Rows from block 12 of the image encoder of a small image captioner, named by matrix and row number. Rows with one number belong to one neuron. Each number is 200 + 40 x the weight over its row's rms, rounded and kept within 0 to 999. All counts start at 0. After the name is the row's rms in percent of the matrix's.
After each neuron's rows are labels from the 100 images, of 14976, where the neuron reaches its highest value: "top examples" is what is common among them; "lies over" is the class under the peak. Only what is clearly more common there than usual is listed. The data: rendered made-up planets.
# fc1: MLP up (encoder.blocks.12.mlp.fc1.weight, 960x320), inputs 160-319
# fc2: MLP down (encoder.blocks.12.mlp.fc2.weight, 320x960, transposed), outputs 160-319

fc1.333,105,292,180,201,152,216,211,193,178,212,223,164,332,219,206,228,296,198,230,182,179,116,192,217,214,273,79,239,210,238,217,185,158,179,268,167,140,203,287,242,232,120,203,166,159,240,226,320,219,230,203,282,147,166,152,179,129,222,248,188,213,264,257,191,222,224,192,204,212,148,186,220,226,199,145,210,228,168,202,204,185,229,153,236,177,102,171,172,234,157,222,180,211,227,252,191,281,185,241,212,213,231,233,187,212,251,242,189,136,165,269,193,294,240,236,252,169,221,200,234,222,197,146,164,196,229,132,217,172,152,212,174,229,228,231,189,185,208,166,191,179,213,201,262,152,221,212,202,179,189,212,230,149,212,188,259,164,222,177,174,192
fc2.333,123,230,212,205,192,194,163,212,201,245,198,198,275,133,234,235,216,163,210,241,245,239,182,194,258,188,211,217,230,189,272,201,183,233,180,158,229,273,198,192,162,148,178,150,276,259,211,260,182,202,129,209,175,233,201,201,171,200,191,254,267,201,141,207,202,273,142,177,208,240,224,243,225,148,244,165,259,202,209,204,203,231,178,157,230,233,256,189,202,186,225,103,189,182,252,201,133,256,168,151,161,178,235,215,213,146,167,208,150,244,190,230,179,190,179,208,196,147,231,228,213,193,218,186,295,156,253,207,209,225,230,117,187,137,260,181,222,200,177,209,242,177,182,236,137,238,115,139,133,233,150,192,257,38,237,260,187,192,241,148,194
top examples: cloud-covered world; rings
lies over: planet

fc1.281,102,202,185,136,230,148,193,203,280,173,202,172,98,105,282,231,237,134,207,174,240,172,281,247,203,210,177,220,199,206,185,141,193,211,147,244,185,183,215,112,182,209,209,198,133,179,226,175,172,196,184,166,154,150,217,181,234,237,179,242,179,187,273,210,214,191,259,193,180,175,217,193,209,261,182,220,236,227,179,224,159,259,177,208,140,239,226,201,230,218,260,241,227,222,206,240,176,199,167,187,154,237,178,174,203,187,143,225,285,234,227,233,153,244,206,197,250,159,164,172,186,273,253,203,219,257,191,214,222,125,187,184,168,183,149,218,206,177,299,217,242,151,235,264,164,220,139,236,133,159,184,207,176,255,227,184,237,200,226,193,230
fc2.281,079,212,189,233,159,193,186,197,221,187,237,217,245,254,190,172,177,124,190,183,206,282,247,204,242,182,201,193,135,221,207,184,194,223,139,155,242,231,201,224,92,225,195,191,176,219,185,156,193,194,212,174,212,186,186,171,231,226,222,164,192,225,192,234,217,186,186,232,241,134,168,170,252,180,267,143,235,136,186,186,195,213,228,180,160,196,152,249,155,179,210,129,131,231,216,162,186,245,238,139,181,178,234,168,222,261,204,279,217,261,169,301,189,143,173,162,170,144,154,250,242,215,175,244,265,209,236,198,239,236,215,207,243,84,179,134,251,203,187,173,241,157,211,184,247,144,226,213,196,158,216,178,195,98,154,262,220,204,134,177,183
top examples: desert world; moons: three
lies over: planet

fc1.109,103,206,218,242,182,233,120,233,187,191,202,197,103,264,220,251,180,92,201,205,213,225,274,205,177,160,177,234,165,216,230,179,179,261,216,146,195,218,204,199,146,261,174,168,134,146,223,264,232,180,207,196,158,208,214,202,218,201,222,213,207,194,223,255,180,240,194,118,164,204,145,183,178,152,153,181,280,201,199,218,214,261,263,253,298,207,241,228,228,141,166,240,165,264,276,235,179,191,201,306,184,213,203,250,154,298,224,205,144,160,240,258,235,162,144,262,282,169,223,247,121,163,160,173,243,173,173,217,234,197,181,176,204,191,202,191,222,229,242,262,222,223,223,269,233,173,161,170,282,176,177,193,249,190,163,248,128,226,200,186,307
fc2.109,099,246,233,215,189,198,181,194,187,173,161,226,134,133,209,223,216,202,189,232,248,226,198,222,250,180,160,201,247,183,213,183,204,193,198,248,266,233,244,252,171,156,128,74,198,147,245,253,208,303,163,173,238,126,218,214,162,144,230,221,240,195,173,205,149,208,158,184,177,200,226,168,209,156,196,183,215,240,199,234,179,129,173,171,244,222,260,194,200,163,209,159,147,181,198,211,216,198,153,183,156,184,221,132,234,231,144,251,187,219,101,236,143,171,191,172,166,175,229,179,225,179,199,248,185,219,248,234,219,221,192,166,205,121,198,196,231,174,202,204,254,187,237,187,196,217,182,226,105,185,223,152,176,81,177,198,154,165,96,203,197
top examples: cratered rock; glowing rim; polar caps; gibbous
lies over: planet

fc1.458,104,253,202,161,232,173,208,229,192,255,173,189,211,180,161,194,175,184,199,196,182,152,175,237,268,217,110,183,199,243,210,115,201,202,231,182,218,235,229,234,204,192,183,206,236,271,221,297,201,243,206,264,195,164,183,215,218,252,262,221,171,257,241,246,190,181,179,200,212,237,131,220,214,219,150,255,232,138,248,224,210,236,106,261,132,114,194,167,246,189,188,191,253,241,180,214,223,167,175,250,107,165,215,234,220,147,189,98,139,222,224,224,248,217,231,228,215,209,208,223,270,171,177,208,218,272,226,186,216,171,194,210,230,238,259,209,201,200,132,239,254,235,104,234,213,224,215,228,228,224,227,211,174,163,160,228,235,175,174,241,227
fc2.458,110,209,249,230,226,159,178,220,173,245,189,178,305,166,244,197,214,178,231,278,225,227,220,184,176,202,227,240,222,184,225,223,201,172,159,214,240,240,194,194,137,142,145,178,239,253,238,274,179,240,181,149,146,188,215,223,179,180,200,259,251,221,162,226,145,245,142,187,232,223,188,225,189,256,200,200,209,173,178,168,196,230,141,198,214,247,215,160,241,216,170,96,195,224,256,212,159,252,128,222,219,177,227,196,167,195,200,202,135,250,195,187,251,185,158,242,220,153,294,223,251,246,189,176,258,127,209,174,182,177,168,130,218,105,261,266,219,193,165,189,234,218,169,193,175,210,135,251,137,217,147,178,205,106,211,232,197,175,203,106,213
top examples: cloud-covered world; crescent
lies over: planet

fc1.630,101,189,261,164,176,222,205,203,195,158,218,209,212,228,167,245,222,211,254,187,218,283,102,180,172,258,185,168,201,284,191,179,228,235,177,177,225,162,253,245,222,257,218,224,172,207,213,154,221,154,209,167,259,117,222,241,191,217,197,209,246,188,189,186,186,170,197,226,223,305,180,262,247,170,160,210,261,249,263,210,166,161,180,231,168,178,212,178,182,206,290,174,231,225,139,180,142,212,227,168,171,265,241,155,229,182,158,250,206,184,162,236,239,201,256,272,156,173,190,163,240,195,247,133,132,265,166,251,178,196,214,236,185,179,172,300,139,186,194,161,114,190,229,141,191,213,184,207,184,233,138,233,208,158,163,209,146,243,154,198,155
fc2.630,092,161,216,246,217,130,157,193,289,217,164,204,211,150,221,202,284,190,229,201,244,210,171,220,262,211,142,250,219,232,217,219,204,266,184,193,297,204,169,225,241,200,182,150,261,247,203,260,142,193,200,193,136,116,241,189,209,216,177,166,171,179,169,217,215,254,183,210,162,177,155,139,214,178,207,180,226,246,204,234,178,244,181,203,236,278,199,206,233,200,197,163,238,195,170,213,167,255,153,226,218,173,201,152,126,251,214,249,193,217,160,285,215,243,97,192,225,194,164,195,169,182,205,166,220,200,295,173,181,240,189,237,210,99,223,162,235,267,183,186,252,202,205,177,170,183,119,165,161,175,167,145,192,127,175,154,181,235,181,128,233
top examples: rings; banded gas giant
lies over: planet

fc1.709,097,225,227,243,200,196,180,191,144,217,225,211,139,194,281,202,103,128,162,166,210,211,251,199,197,166,228,202,243,239,201,242,180,191,186,274,170,204,237,114,228,171,195,126,150,112,188,175,235,259,156,178,160,243,206,161,201,123,211,230,234,196,167,210,195,147,165,160,228,104,135,184,235,251,129,293,187,138,191,214,276,210,105,235,308,205,152,253,226,200,140,223,154,210,201,256,167,159,217,306,204,214,197,244,140,251,225,131,146,185,282,254,190,237,122,177,203,217,201,207,148,211,236,186,155,200,247,258,225,209,149,161,238,218,176,169,165,239,202,277,280,223,186,214,194,181,189,179,190,164,129,198,194,182,214,209,218,183,151,211,253
fc2.709,108,211,277,216,216,207,153,184,171,150,184,239,129,209,193,188,209,172,173,275,262,225,230,184,223,186,215,210,205,161,168,203,201,116,172,223,223,192,219,267,211,198,121,138,188,185,239,232,166,278,154,147,187,179,189,223,216,147,225,212,210,227,166,250,144,226,198,205,253,175,204,175,174,185,163,175,192,267,176,177,222,183,95,214,200,234,211,178,180,169,179,186,128,152,263,234,168,189,127,161,210,179,206,131,222,262,120,267,219,237,237,226,185,208,226,176,152,161,246,169,193,229,206,231,174,191,239,183,177,241,224,150,197,121,202,241,224,142,202,233,245,187,248,192,164,169,189,300,101,194,177,184,190,128,136,152,190,222,158,176,241
top examples: cratered rock
lies over: planet

fc1.525,105,144,216,302,125,273,150,197,287,183,242,213,116,195,247,218,269,163,206,221,246,251,208,176,238,159,141,136,148,221,152,217,296,179,215,162,202,165,181,190,206,292,282,200,199,257,204,184,177,103,166,167,190,206,287,194,176,228,195,165,134,244,221,141,183,130,275,207,208,228,222,180,214,174,262,160,238,171,217,180,187,167,239,152,186,210,121,179,150,258,236,177,241,140,184,206,226,210,259,134,229,208,197,204,202,203,259,232,265,206,213,186,163,242,239,212,230,171,167,161,238,165,228,225,211,246,131,275,156,200,268,220,152,197,202,227,218,167,187,179,183,207,189,259,168,156,155,188,157,180,176,216,259,216,247,188,129,239,178,210,190
fc2.525,097,153,214,261,238,176,154,215,248,231,170,264,251,133,234,216,215,198,259,218,191,235,141,240,241,208,192,180,214,203,216,186,180,228,163,177,270,262,185,201,200,223,201,209,314,235,206,219,158,176,201,190,189,200,123,193,184,171,154,179,254,208,137,235,235,230,164,144,214,164,238,235,248,201,223,120,179,196,179,265,205,200,211,160,232,272,202,194,205,239,233,132,216,191,214,221,177,243,235,152,149,178,220,227,176,222,151,268,199,186,157,341,154,233,142,209,146,166,219,147,174,202,211,215,206,171,257,185,231,235,194,229,163,147,210,93,201,222,221,199,247,142,210,156,150,205,180,163,159,193,165,171,221,18,230,244,221,201,159,172,175
top examples: desert world; polar caps
lies over: planet

fc1.359,109,196,195,170,272,339,202,212,160,169,232,167,233,257,244,208,199,181,240,174,218,192,233,146,168,178,174,183,204,193,152,258,137,264,145,176,204,185,250,160,177,205,233,225,139,92,166,215,187,260,194,171,145,190,199,124,192,245,199,208,155,205,193,187,243,241,248,211,238,203,234,155,188,234,221,224,157,225,263,163,211,252,224,200,153,136,148,212,113,161,251,251,179,267,273,213,148,190,181,201,210,231,185,179,255,233,150,160,227,192,294,228,180,189,264,153,260,158,180,159,192,231,184,209,246,169,185,140,251,161,249,207,172,152,236,133,180,208,194,217,253,99,235,224,195,229,182,205,193,95,170,189,244,247,192,200,209,197,194,224,262
fc2.359,103,173,161,207,195,207,139,185,241,180,194,217,221,211,212,229,265,124,189,270,192,215,166,223,275,199,206,233,207,178,244,223,214,245,183,164,237,200,206,204,139,243,199,177,227,218,209,249,225,267,152,162,260,186,186,128,206,170,224,199,195,210,145,184,241,320,134,209,201,199,176,140,249,103,247,168,241,171,200,214,178,190,228,154,190,263,207,193,162,98,250,135,123,173,225,132,192,180,242,170,140,202,192,207,256,214,102,241,190,195,169,220,165,165,152,178,200,147,278,191,178,207,227,227,198,202,247,187,238,237,217,133,233,150,237,165,207,215,156,118,224,148,213,211,199,180,133,193,159,218,207,180,210,129,166,206,223,192,149,184,185
top examples: desert world; moons: three; full
lies over: planet

fc1.373,100,170,141,178,238,200,236,216,228,169,199,240,243,225,139,245,316,159,245,210,185,212,171,185,151,183,201,185,182,147,229,182,195,149,199,220,200,194,243,152,208,154,130,191,140,284,156,180,224,246,175,206,159,251,171,232,176,262,133,174,197,254,138,164,234,221,269,181,220,155,251,235,186,225,168,94,200,261,148,211,213,150,231,185,189,205,188,186,217,201,177,105,216,168,105,238,227,243,177,153,146,99,223,205,243,179,206,185,176,195,217,165,174,196,191,208,198,247,239,137,251,158,209,227,196,281,244,175,135,225,111,254,257,150,209,257,253,165,244,264,164,257,197,246,171,161,228,187,151,196,181,227,215,240,179,187,181,236,207,248,158
fc2.373,096,161,263,223,202,188,142,174,170,226,193,213,187,194,224,215,224,184,178,188,151,251,203,196,146,234,199,155,268,194,135,238,217,190,198,168,195,227,181,205,176,110,269,211,257,183,143,255,193,203,179,169,225,211,144,178,238,197,169,217,217,166,133,215,167,200,185,179,257,193,233,223,276,225,199,201,250,223,229,245,136,202,179,168,220,249,214,217,195,213,248,151,209,203,264,182,221,201,156,151,212,169,187,167,177,139,127,222,219,246,111,294,192,191,172,241,155,152,173,188,207,171,188,127,221,158,273,157,191,250,230,159,218,214,202,172,188,197,161,256,246,226,231,226,151,213,144,151,124,207,150,208,196,75,248,249,185,180,211,179,227
top examples: desert world; polar caps
lies over: planet

fc1.424,101,177,257,224,228,198,169,237,158,206,259,150,205,213,229,162,166,226,210,111,180,226,226,193,210,220,171,151,210,246,247,246,241,227,147,163,167,230,204,197,164,182,171,285,170,143,226,228,225,231,263,186,177,261,169,234,193,261,216,204,253,163,210,235,144,225,112,233,250,300,165,241,185,237,292,184,106,171,285,170,171,168,174,262,201,252,169,139,204,162,206,240,209,271,184,162,205,162,176,169,129,147,127,208,189,163,194,175,208,216,204,227,208,189,164,221,189,116,225,212,227,234,200,168,268,253,194,189,186,208,206,225,197,164,242,108,116,192,213,194,239,221,191,208,219,274,215,218,192,248,216,204,227,194,115,248,198,189,212,173,274
fc2.424,096,275,212,265,207,137,150,213,307,179,193,273,191,156,170,178,192,219,160,264,225,187,208,204,237,151,213,289,211,204,210,161,238,206,255,259,258,199,207,172,128,220,107,187,215,225,198,229,232,263,180,166,213,171,235,201,206,194,191,166,138,275,208,218,215,213,212,234,166,196,194,145,221,211,167,215,237,185,180,252,174,237,162,248,144,255,211,162,181,134,215,173,173,148,249,178,208,217,183,279,171,165,286,150,215,195,237,204,160,237,154,209,214,172,173,180,201,177,250,215,198,215,201,228,220,145,235,220,168,203,158,140,196,77,232,220,246,197,155,142,225,179,210,274,165,175,170,222,124,211,168,184,201,131,175,247,170,205,216,170,208
top examples: rings; crescent; banded gas giant
lies over: planet

fc1.296,101,232,215,250,193,289,215,230,262,208,196,160,194,206,252,196,216,97,182,214,229,210,180,172,157,144,197,241,203,211,178,200,208,207,277,106,120,197,220,201,209,146,131,162,126,200,164,256,282,300,188,132,215,178,200,188,146,267,158,193,202,175,251,181,229,220,237,161,143,125,178,161,180,237,226,222,217,115,175,217,118,201,225,203,291,136,207,243,188,173,194,252,198,176,275,208,162,210,230,183,166,204,176,215,223,259,201,228,209,200,241,193,219,212,268,197,195,199,198,186,187,153,171,157,205,86,216,190,159,193,259,174,209,177,205,217,200,240,209,251,206,170,257,193,216,237,179,229,118,167,193,242,216,291,193,209,152,188,195,235,206
fc2.296,104,239,224,210,226,190,169,179,148,208,182,172,206,161,250,283,267,201,231,208,259,238,171,223,251,209,211,225,231,191,235,184,186,224,198,167,214,252,180,218,206,152,209,141,243,185,269,223,215,174,177,260,263,225,182,162,219,169,205,242,222,184,126,174,243,226,200,174,213,182,176,229,223,186,212,133,266,226,176,245,183,160,200,157,254,207,169,249,209,204,220,115,205,196,219,199,178,219,203,183,175,217,180,208,245,160,102,273,198,239,121,269,147,172,155,195,136,120,239,169,229,204,239,244,235,220,220,183,269,234,290,126,208,224,218,126,195,221,193,206,245,165,205,245,205,239,118,144,205,219,203,145,224,43,261,292,177,143,130,204,184
top examples: desert world
lies over: planet

fc1.544,101,253,229,231,128,237,187,182,172,235,200,161,208,202,227,219,271,160,263,178,292,106,235,217,324,131,176,185,141,301,152,210,162,179,230,174,165,172,238,237,192,114,167,198,253,229,188,212,194,219,183,204,198,179,159,222,168,215,220,158,262,206,171,176,241,227,168,239,157,142,239,169,249,253,195,168,192,178,212,195,227,181,224,156,212,133,174,221,186,203,281,310,159,140,240,232,231,231,211,213,195,237,203,134,230,227,243,212,192,179,296,175,234,198,227,224,168,118,207,258,202,223,231,175,277,174,165,186,189,121,203,240,179,180,203,214,166,245,232,211,190,249,196,155,192,175,151,202,194,221,213,236,164,181,261,218,175,235,204,136,198
fc2.544,106,206,198,227,232,144,204,204,245,238,217,140,310,157,233,227,209,192,185,269,229,229,177,215,255,212,223,157,215,231,313,178,191,228,196,187,220,241,165,207,201,193,159,197,249,194,157,195,195,179,132,218,213,225,227,211,207,185,205,254,261,225,105,211,215,272,150,190,233,221,208,189,173,154,233,145,279,168,206,195,187,236,184,183,228,279,261,186,138,226,188,90,188,167,280,261,179,249,205,148,157,198,240,227,186,180,166,210,165,268,177,240,169,183,176,197,209,195,218,212,196,158,211,237,278,137,231,184,221,221,268,125,202,206,273,132,204,233,200,170,270,148,155,200,163,245,131,145,183,226,207,196,211,76,205,260,170,242,196,146,221
top examples: desert world; crescent
lies over: planet

fc1.300,110,205,156,210,132,207,216,212,174,158,230,199,288,186,185,197,225,178,254,183,222,139,200,262,282,277,72,220,203,197,230,234,170,176,215,185,191,124,287,243,241,175,216,214,179,225,189,283,218,233,165,257,197,176,183,193,137,218,190,199,202,218,250,221,176,165,170,219,198,150,229,272,263,173,208,199,116,138,158,208,194,227,168,294,182,141,190,231,173,158,204,174,225,195,219,164,234,231,231,203,225,261,238,157,177,197,244,224,114,140,271,193,239,252,209,248,230,211,174,204,195,235,180,246,169,193,126,220,213,181,186,247,251,205,257,200,234,167,202,206,159,222,200,202,143,249,231,183,180,164,187,199,153,172,245,225,169,177,244,194,168
fc2.300,127,199,220,197,206,163,160,226,259,265,187,210,272,144,225,266,235,151,209,252,237,224,186,214,245,194,203,196,219,166,252,218,182,227,205,175,213,287,171,201,159,171,148,164,233,208,190,259,206,205,112,185,184,209,191,179,163,197,224,211,269,164,112,207,215,233,124,195,218,212,240,217,190,174,207,165,245,169,209,196,214,227,195,143,207,259,249,183,242,184,220,110,213,176,250,217,149,239,176,144,184,190,214,218,222,160,169,196,173,236,169,238,194,208,134,216,181,152,268,215,203,195,255,169,249,131,314,199,190,205,250,130,176,134,231,172,188,211,165,189,228,164,207,225,141,227,170,171,108,251,169,197,249,32,226,275,233,186,202,148,204
top examples: cloud-covered world; rings
lies over: planet

fc1.470,104,155,204,211,253,138,196,175,157,145,229,189,154,274,218,216,158,208,175,205,163,278,183,162,196,164,173,227,191,218,174,168,193,245,153,244,171,244,148,163,202,188,153,210,251,158,156,201,267,216,210,208,207,175,187,161,212,175,186,216,186,231,172,193,229,212,241,177,145,191,86,208,151,236,244,193,202,198,224,297,198,177,99,197,290,115,203,133,236,118,247,212,134,274,178,154,219,151,148,185,181,144,113,213,232,222,245,255,259,170,322,233,186,181,151,148,197,174,187,220,191,259,173,199,184,275,201,205,235,211,233,192,177,248,175,173,209,183,225,257,243,208,214,208,204,200,221,180,271,181,176,223,273,227,164,198,229,208,207,253,233
fc2.470,124,238,255,216,167,141,142,193,219,181,179,236,157,163,180,197,181,182,197,253,257,247,184,150,228,207,207,204,238,194,169,193,209,168,179,222,228,228,228,225,185,154,136,147,197,253,252,252,208,245,138,167,161,137,218,240,201,197,224,187,196,224,212,200,145,202,231,225,249,190,189,194,178,210,162,235,220,210,176,189,218,168,95,215,198,232,176,169,240,177,169,215,126,175,231,249,174,205,109,185,214,157,245,119,186,262,233,226,258,271,210,234,214,204,212,193,177,182,230,143,219,220,149,224,157,155,185,206,194,206,202,175,168,83,214,192,210,161,214,176,225,176,219,176,168,133,160,289,51,181,197,176,151,130,139,215,177,186,165,120,244
top examples: cratered rock; cracked ice world
lies over: planet

fc1.372,095,225,216,249,174,210,185,210,149,255,224,202,203,256,194,245,204,144,229,173,118,186,267,136,179,259,178,202,180,143,212,232,162,243,189,200,172,126,234,236,209,243,145,234,144,219,231,195,198,189,205,255,175,182,169,205,151,166,240,184,149,139,174,231,252,200,231,166,247,211,231,173,231,273,205,282,178,164,209,220,270,170,161,245,225,187,215,216,242,164,212,232,148,270,232,184,186,194,206,242,189,171,244,175,217,222,252,226,186,264,249,220,172,244,192,240,242,132,280,171,242,258,155,183,230,211,169,175,252,277,215,281,141,162,245,200,194,168,191,256,259,227,244,143,226,258,172,213,237,243,177,233,252,206,206,206,238,258,184,215,191
fc2.372,094,210,218,203,196,154,184,174,267,146,120,207,163,140,197,233,249,205,204,261,237,204,178,232,268,183,171,181,266,215,218,160,190,211,225,210,286,229,216,234,169,144,129,121,245,180,200,243,236,273,136,171,198,193,213,216,229,198,203,199,250,223,126,252,209,252,165,256,185,196,204,198,213,150,191,170,245,205,195,207,162,219,166,204,209,247,228,263,195,93,150,141,162,198,217,224,189,199,196,153,167,167,215,210,200,245,166,232,166,223,146,218,163,181,237,209,191,183,221,225,204,196,213,217,211,163,279,211,202,209,208,166,216,104,233,201,223,140,160,156,235,165,224,231,189,227,165,221,99,211,203,212,182,48,176,275,177,162,139,211,233
top examples: cratered rock
lies over: planet

fc1.573,088,230,269,214,226,242,184,244,140,208,154,155,255,167,184,209,240,158,219,139,168,169,251,181,171,220,228,247,184,206,201,191,199,268,231,190,232,242,277,194,194,180,209,244,216,110,264,220,164,215,211,170,196,251,100,141,202,208,269,230,184,248,202,231,191,220,282,196,225,197,272,197,196,180,157,229,179,100,230,173,225,308,159,173,201,288,133,188,145,221,195,177,168,228,276,316,208,173,217,264,132,238,222,200,189,257,216,250,203,214,216,223,212,149,157,192,253,168,244,203,142,128,230,147,207,136,256,233,255,196,225,206,156,186,208,193,228,228,206,297,230,204,237,128,238,238,156,199,251,114,162,251,242,235,227,191,179,200,239,162,198
fc2.573,086,229,221,181,197,180,187,159,248,129,238,181,233,217,194,261,171,178,205,316,234,216,215,159,259,182,184,159,191,178,208,205,190,195,139,191,208,208,212,233,175,159,108,141,209,194,203,236,193,222,179,247,173,252,152,194,220,185,175,226,198,202,147,248,211,326,183,177,228,178,186,174,201,159,180,125,229,219,179,188,222,181,257,160,169,210,190,210,107,109,198,125,152,211,255,166,119,250,223,111,171,185,256,193,192,176,62,172,229,195,169,245,138,211,223,157,161,102,255,173,187,146,240,261,218,214,292,232,201,196,221,192,199,189,269,131,222,180,122,171,224,159,184,179,160,171,191,201,166,226,199,176,179,143,198,221,229,191,186,178,205
top examples: desert world; crescent
lies over: planet

fc1.364,104,183,201,208,229,213,161,211,152,228,186,171,183,188,220,215,220,218,204,166,259,262,234,217,162,187,187,266,189,241,225,184,223,184,197,260,289,209,162,220,190,197,221,276,214,170,226,244,203,256,199,175,213,177,184,161,171,210,228,157,142,252,185,226,270,224,261,236,210,207,236,124,151,157,176,268,136,176,235,205,190,267,286,236,154,232,211,138,196,239,268,144,173,213,226,194,220,238,96,178,235,190,108,198,137,184,227,231,182,210,238,152,149,240,252,201,289,187,219,159,258,205,195,204,198,170,243,172,222,225,238,207,153,174,230,102,232,191,204,208,233,174,185,166,233,130,186,132,97,150,226,188,257,152,179,264,175,143,174,242,243
fc2.364,090,151,192,162,174,231,239,209,218,180,246,168,179,226,205,253,141,188,226,218,209,207,269,188,238,265,192,233,198,190,192,223,160,175,139,151,179,208,325,170,162,281,131,214,185,160,201,244,182,242,350,221,176,175,250,247,235,225,119,176,143,208,204,135,212,203,194,232,144,183,179,224,253,226,150,226,233,169,255,204,183,226,205,163,196,195,195,310,164,180,195,140,143,169,185,208,222,189,195,205,156,259,271,195,171,226,187,227,220,228,172,193,165,188,251,172,188,151,192,170,224,211,236,196,160,196,237,206,151,208,115,226,203,151,190,174,156,181,161,163,187,171,162,190,257,192,237,225,242,146,99,225,200,183,212,178,188,287,190,197,170
top examples: lava world
lies over: planet

fc1.80,106,280,184,130,214,178,140,184,184,215,248,185,218,223,215,206,130,175,200,204,168,158,180,235,186,284,129,277,170,162,238,217,152,217,236,206,188,274,198,293,265,185,174,206,262,257,219,218,183,261,185,210,175,231,144,178,205,119,255,157,126,230,240,202,266,180,214,197,227,188,121,191,195,212,119,232,242,238,211,253,244,228,130,169,205,88,187,158,272,154,182,226,215,214,218,215,307,211,179,191,168,190,220,212,225,179,225,152,147,208,227,243,207,169,162,203,172,208,222,209,193,214,207,198,190,212,231,142,123,243,183,192,205,223,251,242,173,209,150,182,218,232,176,233,195,202,176,185,226,206,103,229,222,256,154,201,223,205,128,153,161
fc2.80,099,169,265,212,207,139,219,230,179,231,173,208,245,167,204,199,207,250,190,244,195,216,244,178,220,231,243,195,189,191,222,200,184,173,123,203,213,209,182,144,171,182,102,177,224,219,232,281,179,216,108,126,144,159,231,216,190,243,169,202,254,255,176,205,140,220,137,214,217,157,169,224,185,187,200,232,226,164,194,154,199,184,149,249,209,257,195,183,220,187,193,118,175,214,253,258,136,210,137,217,204,151,194,238,124,199,224,207,118,245,201,211,231,187,167,206,216,168,318,232,233,258,122,170,245,121,240,192,157,154,170,187,193,98,227,217,252,205,183,230,255,234,174,198,151,217,126,235,159,197,199,195,154,115,212,221,166,190,219,150,198
top examples: cloud-covered world; banded gas giant
lies over: planet

fc1.334,098,159,145,235,255,177,205,219,217,187,281,197,201,157,164,232,184,122,194,183,174,130,237,182,224,145,236,233,160,134,202,178,196,224,200,228,180,229,192,164,108,239,247,270,187,161,195,174,232,162,139,193,157,199,220,143,116,226,194,192,226,194,178,269,226,163,189,149,211,242,251,181,153,239,249,163,249,159,244,250,169,221,246,205,156,235,233,194,228,138,192,200,170,244,176,196,174,170,112,112,143,174,179,200,177,205,239,190,283,225,191,186,158,184,186,127,194,175,145,168,172,238,153,167,271,232,152,207,154,213,255,186,223,199,259,120,228,128,273,209,251,125,266,226,159,204,177,182,138,159,180,232,193,234,167,194,204,272,184,199,212
fc2.334,092,222,247,249,220,160,183,203,254,247,186,289,100,176,221,177,243,217,94,188,197,275,202,217,219,217,207,205,182,172,159,225,261,144,226,201,231,200,236,180,155,199,165,212,207,192,172,204,187,203,142,169,183,123,203,226,197,230,202,170,144,257,234,149,170,245,198,207,146,185,169,201,221,224,187,199,252,177,128,227,196,220,152,243,203,295,170,187,144,143,228,181,197,198,194,126,255,135,198,243,160,195,300,155,261,225,169,208,152,223,127,195,218,216,201,128,184,201,226,229,202,166,195,249,217,167,236,203,226,201,200,223,181,118,207,225,241,240,248,232,179,139,241,167,177,203,211,190,145,222,193,170,242,91,190,247,186,176,157,150,260
top examples: rings; cratered rock; banded gas giant
lies over: planet